{"tokenizer": "word", "encoder_width": 256, "text_encoder_head_dim": 64, "lr_schedule": "wsd"}
Rows from block 3 of the audio encoder of a small contrastive audio-text model, named by matrix and row number. Rows with one number within an expert belong to one neuron, the router's apart. Each number is 500 + 50 x the weight over its row's rms, rounded and kept within 0 to 999. All counts start at 0. Numbers have three digits each.
After each expert's rows are labels from the 100 clips, of 14848, where the router gives the expert most weight on average: "loudest" is the band of the loudest frequency at the time of the peak; "responds to" is what is common among them. Only what is clearly more common there than usual is listed. The data: babble in 24 made-up languages, each with its own sounds, syllables and stress or tones, from a formant synthesiser. In brackets: how many of the 100, against the usual share in percent.
# router: router (encoder.blocks.3.mlp.router.weight, 32x256, trained with AdamW), inputs 86-171
# up: expert up (encoder.blocks.3.mlp.up, 32x64x256), inputs 86-171
# down: expert down (encoder.blocks.3.mlp.down, 32x256x64, transposed), outputs 86-171

# expert 8
router.8:421493511498580450516554446496558494457453484506499489542552468526548493499455425472522442531543479536569548481446450479557569400505511500558429552456444454495505517539524489491416474441502503486589513573471415576489490499441446500601470428547433544506517499
up.0:473566544453506498486502451387538557454530436612532513508456417535528450522443477498443518412475534387491468531450471490450500473528541462502445484449476584541535463469536548370434483534585491533476475585484451583476516528501577482488470501542522480408474469
down.0:403526425529552405504551516520586516588466453498510442571455521501424564586455535506588546532463584475625481558532509461452586453538497479487487503476531536541476508585449521480477556484486554526512519566486585596484489530533436505589488524497494444486487507
up.1:476387512479429461547489516429542571511430479494399575493584557491552512446493575464515470484496523434480500506438536461497410471601491529544497536483434482587494423510524440494510504581475575417512544485507450470569388495524510493435456544425518498580552468
down.1:504461540476478514503507448584458518479543484474455557542516432500455542556500454551499551495607460479502528488494509424551612463522456471538498462562430455506392536495527504448496530560491427472444499516457390460497533514441503471466509499552498556515511489
up.2:505428420518459503507504444525455490467558492486520477543560459525507458546578538596390489442387463529589467544441518508478524481477576565529518496488600511462484552492487401580418397525572523471433433540507553503513483533532486547534447541500474519456548394
down.2:476476522439586586509555543396471395512519597547557519495550517545555559517594515530474445523537595481423438513448522500566478540484429514542561473455457553419502451554379534473537487582636547468467465519563441477483457503571569513423539542479520498555461506
loudest: 500 to 1000 Hz (44 vs 20.1)
responds to: /æ/ (54 vs 22.8); /ə/ (48 vs 22); /ɔ̃/ (46 vs 22.4); /ɹ/ (44 vs 17.5)

# expert 15
router.15:514496487535462466536503460414615504507565462472559553405495517461497478501514511497574495497490491451506488527498570560540551454511546480446504540493519467424483496475450517455573535511435509539486503451557393387530448445426422523447511510438573509408477564
up.0:480473416472421522476497547544518555389432558515475582544543435583556492528501455559575530436513512520536413487427458448468461479503545507498427548454513507581476534405520477502569420500478421526504577504504520542493377556508527535531477525513587429540575471
down.0:472533528528524499517532474525446556463558429451471471367420504459509561506525512414434529463525502543353491514508582415521444468498506530523513466480517544514562472468510541477505557494464542470500550498561536481513576547423465564485541469582397475455415563
up.1:433452455501565450492538441453494409456589533463491554548504403507459522480486498547601448540451526537538523564473569372433473511437611500583522454533542447443479493526493460566522490518573514495434517439599483549509431543541391571492531515544491473522573550
down.1:470491515429476500625501491500512516524555546494538432464549575574492569501441504599437537502497446438403491535441541393465514604512572522554500553420466509366511568417440478538476512587461511476518494583513446546479519547497568530482494563475472417459513483
up.2:486421497484470433543557473584477496520547529446422483472559443578550506552521456602529464509496572527509413443515449574581473515394607485537485512489540467481488470541554489485531441513512479548443567558634470445457523519495583508499400471550429480449639572
down.2:490518461414512456399510409481431421415509535466526572481593524542476518518466439497436585467494500510562473548531528573462397510411517502518587430535539513462411559450509497558565395483467481444526479442431523536551475477505499470478458594440506505483468478
loudest: 2000 to 4000 Hz (56 vs 4.2)
responds to: /tʃ/ (72 vs 27.7); /dʒ/ (48 vs 17.4); /ʒ/ (44 vs 14.2); /ɛ̃/ (42 vs 16.2)

# expert 26
router.26:586498453477427455470452472576440466543423466482536558579527503497507491488485469505439467512436432597529496459511491506497517469516493484451458545558390457440486542533571513473476469401586471531555558465528442511461451611575563531532475490391428548540490459
up.0:553566413502500473545450553563501436482456488478552458503508442491598550484526497439479467520480460547505468508470512474530496471614546514491470473440531527473588353472496500505452470430512452499391503476550516508575467556485550498574536462486429544368540441
down.0:518527556482468495526521452473461548434512571446488549375578438518521586482420503448409549519496457504372466438460502471491519498461624505538509486512439501547499490518423512584538504486576480533524429518455432438542495435545470477404581563479438434467483511
up.1:412562362474482446550449545513460501572507559443509445545513439464500514474535499522453449494490471461446515481507570488527445429546610531495458590515511488478487603485425514404482470511439539519449564500484528523532441511573531429498521488432655561548385522
down.1:503454531482488439538458548498572572511510533492505453579598578493489461464504479539488515502424512558539574495554397526470557589478552464519483494621576555531511558510483528425384498433570460526579578535441454565444529603516492544506481433493554577481504577
up.2:494514452529504541557433539440532409477497563463645457458548579552523455528538478492547486495539556560490543512518504585620435485474473527566443488501443505582492474454468517495522506549569497480605573462380558506534458448454431527465496520593508606487583487
down.2:568604485463500480496556517457457455459544548574536483507506514543506556484494520560413445506441390502539511539504491390507506561602585481517551527480490432598571519509472541539541495514549433485500516464362510479554518471462596518476546525466580549523529487
loudest: 500 to 1000 Hz (81 vs 20.1)
responds to: prosody: stress on first syllables (90 vs 25); /aʊ/ (89 vs 20.8); /ɑ̃/ (65 vs 14.6); /h/ (56 vs 12.2)

# expert 2
router.2:487463512510511545540467570509553479566547484446487457453612478438437552518503452435432477501573490498442467497517410520441448468400445508521421473469446535505439531513510459505450501370454430423562448471439472593519587476431546537562539515565560547484565493
up.0:537485479582529484567435589541519468521514526487528440555530493521567417467506519571472395504570513605504642457521454557479517579547417468417482544466535610512428625553570496473466496551440412426580498447541465477479523495386525463461468538512448576440562502
down.0:553526489506465527591430478539448538554528482520551549513453528513522602457592444494381436491543441433510556434484575468535413537530498493505503458476465418435420500484517554499449466476518543528488557487576493608437551404495502521488424493517471527564523531
up.1:481400510479518503523450559441435517399542529542473505401474441496512523549512506544459428510476579456577563410538520554562484453408561541518548552529594422459460459476562584503507463517571465374553533507386589536520462516506454485568459440431498633483530456
down.1:441573451550510425417539520526470410489435447495486459435509575434512523483440509521514553488466525524542465497464531534511455469575453475425566511554429463506415432541443495543539463385469485507472536561520496488518549436526546555573443553552552515537461626
up.2:491517607517581499522456488389564529522534417386539468468465508480523477419481514384499398532500510415434475498527464459502537456587516486485452508463437512549411449465488524567425541465501553534491529476573583507590621536587463490445482502467498522520494510
down.2:436481474515581448529452495460491628532498529428583637468547531521560516499504533391437531499448572486474532470422495522455516417412558532493466501419450525435490478405476438445468528490443480481432464522463434407568519469500513570468554524464546481424416558
loudest: 250 to 500 Hz (58 vs 22.1)
responds to: /aʊ/ (96 vs 20.8); prosody: stress on first syllables (78 vs 25); /h/ (41 vs 12.2); /w/ (37 vs 16.4)

# expert 18
router.18:518484499460565451474455487488405553451524533499499544442485467520528494493495549562553536482447498447537490517458559522538553487519540521602556478470614492484534438564596426534533548524543528549514403476446576553497520533588437394509524516483502479548544451
up.0:494527496436528464543517528564459502514401512491587502509464528509486485479459507536426430431561502518514486575560512615534539549536576551379454510455524506560471530456566567438563509533362549534471553596539435434582441480531525565469502435452501502540565574
down.0:537435503514406450576489403454525532408456551511530558544438508520419562457507606419520525590480372478525511520518536569528392491522545557506422497549427531515457520396544486525435467449466447524540425477481520410486430490568597508519445469553477549485495508
up.1:565451474470512361511488499499431539507581501541421524507543488457445435477555464448580490537434483516501548493505594510564447550461497525459527501554421507422452499440574383466549392512441459528574500522501521532620465467501452482499478557392534487481516554
down.1:557556495441501452503472498514541493439417527487510481484469469587558468643517418517518520505460549553638415488482504525458493518435514477423444464415517584527446478454659453523530545497521526518549493560539451506516449493559532517483509489424558513455474467
up.2:455539566436552463448421474570495519559565526476460532444508474492450553477538479497506451505575335470437565489499545498432571518599447524496535484447522471577534458461554443555495550430488503468490498442449543481556591508557474566458529460531590455424494573
down.2:454444507511503515501457528473458487474469459537494588467420517516501547491512472489494568520515562550554457491488408572477411524504453537492589559494435560492494468413445573493403415542543523527433457456476519488504540461486461451491523475559476412475543405
loudest: 4000 to 8000 Hz (47 vs 9.2)
responds to: /ts/ (69 vs 16.7); /z/ (61 vs 17.1); /ɑ̃/ (47 vs 14.6); /aʊ/ (47 vs 20.8)

# expert 14
router.14:509453485485478467486446445487469554505513488521442425567500450497511513483465573609448505544517548555524443499522351439538556492477526505558557458490432414539499417389511543604478496476455452442427506492516457483552561574468480422381581516528468469550563513
up.0:552491567514573484505513444527492539550534610453450455482550500471525490589484499489623551469516504478489514411503548502484596481429454481505583468503491451490541592546435467475505519492470583558435404497557369468437486549452436448556472531555481635513520476
down.0:490430532592528454558460459529640544559549567409453515503444498547425508445469518493494424503427531422498571627481567480450542538439558463362519435466517631447438535576455456580571474555554464523560520491562594406568534618538540526497493439457526437518528506
up.1:451537542477468445512526480645513529547547568549510546523534527544619483453459420513486554468547515434521481424507514455530469466518569511520473561479501426519483436467456452491425539503519475489494429517535463490449479388515415463548451429578466590508505499
down.1:505593485482492539413470527384523469422537520490436503462548519444451524463496544518457508616435539483487518422477457452553540478518467516446447448401490510515446573444497489446496429546532558536548421480409460518516434503414439555556477488508597428484499425
up.2:517485488485474515427604512490569532428497468536580382567530463443549506494499474441491551429479500444540517490529539522575549448554400500472480485524528507550472502448512492512539490496413484502473351457411469479525502572518479360429463473554569404586578484
down.2:454465474550459519515588495565638423484566528499415485434422413527502539586507451464523489598511505531525496473534546563506485464532588528459489499558550500419439535574604542509545526501552528483483464514462622448576453446445515478480441537432549426457498632
loudest: 4000 to 8000 Hz (32 vs 9.2)
responds to: white noise (41 vs 12.4); pink noise (31 vs 13.2)

# expert 22
router.22:460570486458520543465571492464511510475473481462502498497490512452322448454450528541549536474467516454452414528478521462466457569531438476475505406535395524510508505474477563542491493458469584489462576545524507564490530475461568497459519622587562456480464516
up.0:493402569457555437539648472483524604525552474624546523502592457464533445414532533500499475419539471543582496508513448531580493536458516453503580441582506475462488530588535502416525523507540460404541450480526464542477526429475493558435526440400468470543549493
down.0:487456507460507502535516467471496468569532473503415465559498486578508577486507474459484422513447524449543534469494469596471438409521457517535425499495405597458433514532537502511513533530410561497500466486500633510465473448414549523586534534525572538490532555
up.1:491566543386577395524536449465526470436484514410522494549579501488493498553456446455500574544503369478516405513522432495490455472513453510432508394555477472471579540547432474429386539619583450527578482520568483465424547510528462553520536481477502530518426478
down.1:558539527539405578523531404464442542452535586451461611458537499452459500492444496432486386567584444507560415509615521662527503460511445490468482487533466528483626407403480460515493439482417555501527490522547540582496476501549569444589532545366495563526532563
up.2:540507549555546493547487559579470525538494451485512471491445372418417528474534513541500444530537506539506498596528453535573560442588610548550401532517489542495497443578530517583497433394466524497500491474482482470566529509512596493524526540586473469519477486
down.2:565440451517491530556403615518471542562528440529522487462536495508550537482421504491522592555479440488446512492477549563475423501570565498490512431453523453442559525505517502489495453484540466479509546494559435489593539434443501586526587560447547441370477575
loudest: 250 to 500 Hz (56 vs 22.1)
responds to: prosody: stress on first syllables (80 vs 25); /ɔ̃/ (64 vs 22.4); /h/ (46 vs 12.2); /u/ (39 vs 14.3)

# expert 24
router.24:581538506509458449397481478528448510526440513593442467490441485522510559504562512540534526468471425570540556584493397430466549469590525451479589498506442605543552589480457507491513544470519530479436436546596553462442428576499526503420524410498552444586539558
up.0:538459580490459461546489432459474478559525492525521508463508468542518448384572529514500506405481446447502507591498516608475471464404589440481497564505423518476431474462515481568461486527501463565546526484452527479514424469618497553415477565526540563459540525
down.0:540541490449402559509521513473557457484496492476545436400491507479535563477520527614571541489595516404455503461555520596500500527500546496481507420470506418551419493592534462489496545452548511429471452498465544485523472444404443494554565495512419501459550512
up.1:484492499490440501510616532533477554507461466490546510559546461735452466452539485491547494561436452459575584388508523458464518471523606525435485457486496451411527516495433470507534560582501517538454505459475330543387478465466417462501464537465475453585447480
down.1:485511452401472434508539463492465541549579481563540484600442561499500586515421406578521584485587536513433545547481520463501554485556578464584501512482561464453511634505470477487446536500492510504467534452453394540494560472498543510501484456493478496450481542
up.2:533493469497525533559456500528437497476470508462519565529527561668448503508469510541465398490517499558504417493467404586510532588478488505496539508619438523549519423492478551535400490731438543486487501522430521588485596477530526510496462478521455563559460375
down.2:567500502449566555422455457555421553575532485520530505590526483421494512469443415430462530534463476506376505472522393518475542408453493550538530392596525473414517496481468559506418561476450598497518498552445479610542458532489545526567503407520485574506501596
loudest: 4000 to 8000 Hz (30 vs 9.2)
responds to: prosody: no stress (53 vs 25.3); /ɪ/ (36 vs 15)

# expert 29
router.29:484484466478489540448485480521580548504504482471483416571547484509508514494448571532389490478460554507517566518576504434578464442470532488477524440601450504472506576420606480586498473493386449533392512502632548519491464531385527543346452420493467395473458450
up.0:405531483496571426557538481472538490489563563461438503453435532463524525489458498563578538546498434556594566509481520481459544483567548529501497476497419309461414458537508505438520582441472565481433501453438460518570600501510437527444529509448437478534457485
down.0:495498549413453592549525483516530441441574384505591564416502527487464522489577467475519587489541563433485381515438546485534504380454557493431458556476414500445424493470502414432522533546472400441394440443580508504448543474525534554540556445487435502460503608
up.1:485526480496518518548533546437524508509538495485568496496400464483442479475549480593442462549518467489439512586445497500508537561534541520446449548415446537510523552456452501450410458470471535529416469593491454603462475535487477520540478488606476596486451546
down.1:449489414486514525534517588527429457413519545475553521458540535534522560427549507438468518445519596549553492442437502505483536487500573574483553530498535586563374482464522444547503468478485541564535437489401488536524444437547450492476484514479560452495516487
up.2:490399484470527521500555546567505486579587536532454539518512485678525488539497480467480512528495457421519541452540490567499529499478356480443492525495509556414500495546560418475488564531482499551569514446505483469554567514460535474462564477375468425501482475
down.2:472542545589467551466459480500510435569416476535479512481563398478559463552507495523494505504488476538534533531494400564501509480443533497396615589519416454599499484494498538593398510530425576553515471489519639433522548455611457593515453468496406475459498575
loudest: 4000 to 8000 Hz (27 vs 9.2)
responds to: pink noise (51 vs 13.2); white noise (30 vs 12.4)

# expert 30
router.30:482495466553501580454478477450529503510610507586447528513451530513504515497547643585423521461500448382543507533493441443558532561472541475456403636527532545527474629415585478564417473447486537484470504495584625579420481476477502498470497506532545421472515480
up.0:495482503495539501553529435432429552533554616557504417511550503540464485503492493478470484495474573517472472549414605484553471597505510523468467472551414467519533459438559457597475485457435536501416535489413532500563445522445491437446474489449449497535521459
down.0:560497533590539490552506539516480519490508398461519652523500452423488566480381529500553588548466447439574487544469489493562535470500531486488499578419520553483509411585556488507471421439456476524535540467517491503504524434562502453475483509501562482457559587
up.1:464437476450501535577533497532400515458564468538515486561495620428538526530504551473598512533572489485497481476600460538480421396437427497536556527490497477548536494525515462424457423445516513509492515449495508528532500470509463590519450438538504574515470400
down.1:547585476467556466522495560473482487486587569457592419551485611505525509553507499521469516555427562468479496498418464469431465529553437532539479578516446570560584450485461491503537589538472543532451481480512530520474555524496520523515516463515511489538488542
up.2:464545478478522434487527575488420469518446521473499684500559462557500527537485483394450471475543596499537556542509547504511482511551527466489569512524522474485480421415489574390536521552472543509463580544427513498518561415465538455420542489501441378634454426
down.2:551420610446553432444432529498429459414474398452528450516537481490494511625494486522464489475573545451509497597469427509531442403462469515518508528511453431466508417464549617475536552510434499452446515452484581469498480586458450475604522560500517464542408419
loudest: 4000 to 8000 Hz (28 vs 9.2)
responds to: reverberation (96 vs 34.4); white noise (69 vs 12.4)

# expert 0
router.0:451484496510500416474512425443501495504529448503497491460480489466481446474486566596512528468433540454472579505451532512577529581460528492490551491490550488418405431482474613501480615466414486520482475450469508390501443485564447472463462490552482445469525447
up.0:494520517467438529456499520532465507394485530413531515433438522450454496513422549473476509457490476516475463487459527612480485512465510522567390472420538514497483460571457465465604491439499551514437541464488567572567477534540536481505506457524502478466530513
down.0:510474485538380488422455577398458427487545482509506462562388502443563495525491539510495464560506444506509518545509488532503454506574452527506504524489516474520452474397509514490507527515478497560444471476461549382472488470523536540502530487553443529427456502
up.1:430483564526528524584572531402506444484491531534396489502569409448508405587480472488506495424476448500457521540488521483460548569571599519431584568477485538538470493426468490487476563636524472509529411516512595446422503396515423523480488502498496379487441502
down.1:471492464488475606494552443488531520553513526472534571504489430465415450484476502539507548419588415460567492539446421489523513479466517561565432470489540629677505480491395532512540563502482526507504521529551462502598485601471428496456555522531444416513526489
up.2:486435558473548456494447501523485462315505503488457464576526476469502490516483428523520550477561468514456561421466506512535450423412480519503440447387504464455454535442506427493493501472520608518642506459481544533492430532543474442474510503529552519422486530
down.2:477530533517524521518477493429511501504531590615518559503443493508442563440514478490610492446517558547381400376510444547477412592518470478542510526470516519511541530497464503508340556502589541469490374453520554436492479454538457487541452469470543545469486468
loudest: 4000 to 8000 Hz (54 vs 9.2); 2000 to 4000 Hz (28 vs 4.2)
responds to: /ç/ (100 vs 24.2); /y/ (95 vs 16.7); prosody: tones (92 vs 29.4); /ɔɪ/ (90 vs 13.9)

# expert 27
router.27:592493520526555538516439539576470494549470557516485470502596568439483580431521406411429497536561447572514462515537425499451485526441455462562539501502475584549450620572472443448571424421483500478535488546436464533451532397447573518619490493605556560502523468
up.0:463511506447448604460482507537517558536519585397533466429555542410605484482461459463507511486540541430506524554495460571539474547433466549562467472632546500484528501473540536472439434440422507475623503523535481431442546439453568549557545578543548508481456458
down.0:481458552542506445442548531572398520459540498469521460431624463430529591464475519544454535505520487467460482500444489549414446543596578505582510547502519537520458473547406440496467489543499481518511509484544553441438532422610553566637586555519452467523541522
up.1:492517431436556420573405450524542466546510560464420473464513454457523493478514478399531504528520496457482428549433470379480557613484612590514553475492519376577536410464573520592510428495559546395480488450482464478535444500537541504494485505491596519472425534
down.1:494471417455506492560504585508509465535548534474417490526512466489476467433524471480506429450513558492524554510503462430390472514464571509485504452525428496519449458617546506558502503565482485487502626506532539571512431621500597632530403539448504581567532501
up.2:463499456491491524544486480529489510599464524462537510566442519511546546520500561553451447415499480476499495518533417451558549592488460504397465452526567505515543533497483444466505542549655464619562467468541510503508392526613430497518480505433508466506484430
down.2:500433589505457427476548542471569489539452454408417555485483560455486510467471547550558532564531487565512450504425513606556449532497498549508568471573572556580434439547448571402387559365476544501634432534537464392541543508492561529418457531456566586551478488
loudest: 250 to 500 Hz (62 vs 22.1)
responds to: /ɔ̃/ (87 vs 22.4); prosody: stress on first syllables (82 vs 25); /x/ (55 vs 16.9); /h/ (50 vs 12.2)

# expert 7
router.7:525573549514452539510474544488497488481500567427481510578453503587508430545509614553512476560506551535500572466551538539569482354499471453487434566548460475434565461523518420548430500537451501516455539454495492518514514529559421468474483565461423551446490546
up.0:497542463526529532487448426479543649506401484588432500390478509513497524578446493455451514470519417572510507540490485494481497385524451561487475422470418562516513536527493533474525486534457539447475460517492508446532510467510515516570460473501471542596449543
down.0:424407509461453472433529624464454411529538529541524461484512534488399554475444466497511470545566483471553453587448486509533487490473494486448573389450449517489481548501532509529560512526447467548392506522485519590541438377489532557519524510521488513461511473
up.1:542487478500540441495462529598568544596565541482420409450466498450479422434448519438552457524432448567476596499555512454396556414556432515523581464430437589552526578454490512504555462428472452505463461457527473477462406560474513442559454505460560495566384497
down.1:457494522505507577519561531331603524510568556536443497526513438502496498450567494512474424464467565475528509485460455419541511479592469528518561383552590425565520509480513468556505544491516455563549591474501495557514447484452527537473479528459506569487481502
up.2:550470508525541455463556505415528571503538540522435481481445499457489531459547588507456602506528562497498577493509549472452474588426532536582459547583451509483484549478489497566473451479417515530454457495533511371583541468618526564512512484441474628471574637
down.2:484543549512495501538451541532557465482546556424459591529503557561611473436575469505498545516543520536584460501553448451493447512464447574483533497561449641506609613559418525492513476492524462539482490547464476570599511429548513474480412579506481455456418544
loudest: 1000 to 2000 Hz (67 vs 3.9)
responds to: /x/ (99 vs 16.9); prosody: stress on last syllables (74 vs 20.2); /u/ (68 vs 14.3); /ə/ (64 vs 22)

# expert 28
router.28:535487532510561573529508573520437442579474484458451529443590588540519527469508459415518508502523534577425457562558509591411479468559464529458544539514433486484561495563447586461531462549482604533605523478451449435517526525448590499535457572543456534534417440
up.0:499480474540522485485487469562562590498531483467571456591453524476507489462420527493575548482460378404469516512409436599509548449469486663524455583491514589471477490530500431547489497485516536396552585378469566472463633420531399460531471507591424390533515496
down.0:538469470464521523435510437533491531504438577556422494487540389387465493511466464580561466441477477444562476522456496487460558578439539531440429530579538401588528507463484530487461462477466521515496435583493530468536452507400449495516515456558505473467645495
up.1:453437380540532423497545512537455520497495517609647542481537433414516416540450555504536590422425643514584487455417570489472529504528431472574377449459518529436477607494542511507540532517492452548493472520514570495456543507483510521449536399515458497479515460
down.1:491542496555520400547386435421520514553480457425429469454502544537539540440489522516428539498572586448473539434496556491417462521553502487518476470531468524413593592496506510457589515568503487515510518504444484502503514489575445427559397527533613472536532446
up.2:447452409484543472367486459362480557448517557405486491417474456433547518447535464387489489463466472483438490645604507377527477543455550512475548493501409538534465490431543486507457503483492530499452455495530549547486454436399551529631503445448431497488457456
down.2:495455528486530442687562598549476524515608496494494494573540490471490430547516597462568521404437462423578519444494489442537431505542501562470552545436479597580583441361503479502417517412505527491530550455429524468545538477592463505504587510500519515436483487
loudest: 250 to 500 Hz (47 vs 22.1)
responds to: /ə/ (46 vs 22); /e/ (43 vs 14.2); /ø/ (30 vs 10.8); /ð/ (28 vs 11.1)

# expert 12
router.12:491599460496555512535425548423566521572478391479425486463479504522467504523520418405459489525517496532516487524533548572439469416505467473422523524547530509523560467528563485503484495564457455501581454488490403412515522430438563515540507534520607527628481460
up.0:534535563506570486622490542539539511487461434572436496550471440542505536557510485534476546465514548471564529422441524552543435491507521549470600576558454496463574414594476561558424559559480590501483512487509542544442337558531446395533480489451485498435561461
down.0:512537570383493510423469586542416527417490582450471622490562461529442554391510403531653490497622495574493510463475404507542532538499553443500599542454424445491567509442450486571487574504519530398503580492585480476479500541619467493509520490490518549542536359
up.1:506457445548561464444496483497539440568480473517555471518481514532515452578517539473404463519582437485466484475609402516454459594498555469551466558484449567478530505596378607407541480379517552615488423511544566598517493575491578482598589586443451519416470525
down.1:523370511447423456435448401466553516471496541463526484612386515481470536485565452518474462369415518517509623515474450491548423526558542484505542467432493436514446430495523527466534538539481539534342473534495464516523524512476495481479440452493376511513463529
up.2:486496556582520465518560490408444475441554497520489521416451383430593489471500572485456619546515519537552515466537482497554559493458498448481468564411530532498415512515463475460444583503411546451414506525462576603456480528387506544500471535530428500435516532
down.2:487450488447520489561457525433485428479569516567473497537548574423501499590411401473540483520513430548501564567582467485527556609625445501568551454503484433416459477558486472549444454500512536505494596471454560502517506524481556566578501499478465507545549521
loudest: 250 to 500 Hz (61 vs 22.1)
responds to: /ç/ (99 vs 24.2); prosody: tones (99 vs 29.4); /y/ (98 vs 16.7); /ɔɪ/ (97 vs 13.9)

# expert 9
router.9:515519489454461530522458508540406573491449487577527571499520526566496526543488505456398472495537467556513504460531602516501488558506507550419469593590422506435529559553619516538503417578544549511573510531487419455526469464493539531517477433448463558581466425
up.0:556482490583500638468500530385529452526482474525488527385565531475467501470518419430586487486540451503503436491455517467545401528450514453430475548492504513487447540526463539529530441440433460499534505464448417373360513455454539522500488507532582460504520499
down.0:422489482523510597532610495547581519493474433412526501445521449621452584474438540413485439474602625559457412459475518423561527492509457460503579491449506524485458512527445406566573544458582557408439550525458530476535486468435552428475508372503520445435484440
up.1:501466494504478507558511531520487483443572509569593532446492556454449522498536385520441463425468498434475383590524598436475491544520636477476505485500498471497511556546444558613565490473488558475452525505500562594478406475463486563560458456471484450505436450
down.1:541545492502607446431554505454483500544589527516522474438432486457542495455553360611533490570615537492547546502490538434526480641433468502559498497505512505522470654534485464499447565420499441425530504496585480500456456514506630423518531544501546496478515414
up.2:441447509436570437537477479465402373560426504517510432396454544406520523493460403530519451466567556541502415546480472383482423479530457557463521498434554525535462463503525503467496580409457492452450442522552512488444585483632489530523483401548543476469521527
down.2:561566467589563486450574481436536585488489508538479573483415467518583513511418522507544467486496408517484505455494493498495474421408471497453466549454504509514496567478521471538577502506517556511474500390491512517524415668481460475578574485487543532425457496
loudest: 500 to 1000 Hz (82 vs 20.1)
responds to: /æ/ (98 vs 22.8); prosody: stress on last syllables (91 vs 20.2); /b/ (70 vs 19.3); /ɛ̃/ (64 vs 16.2)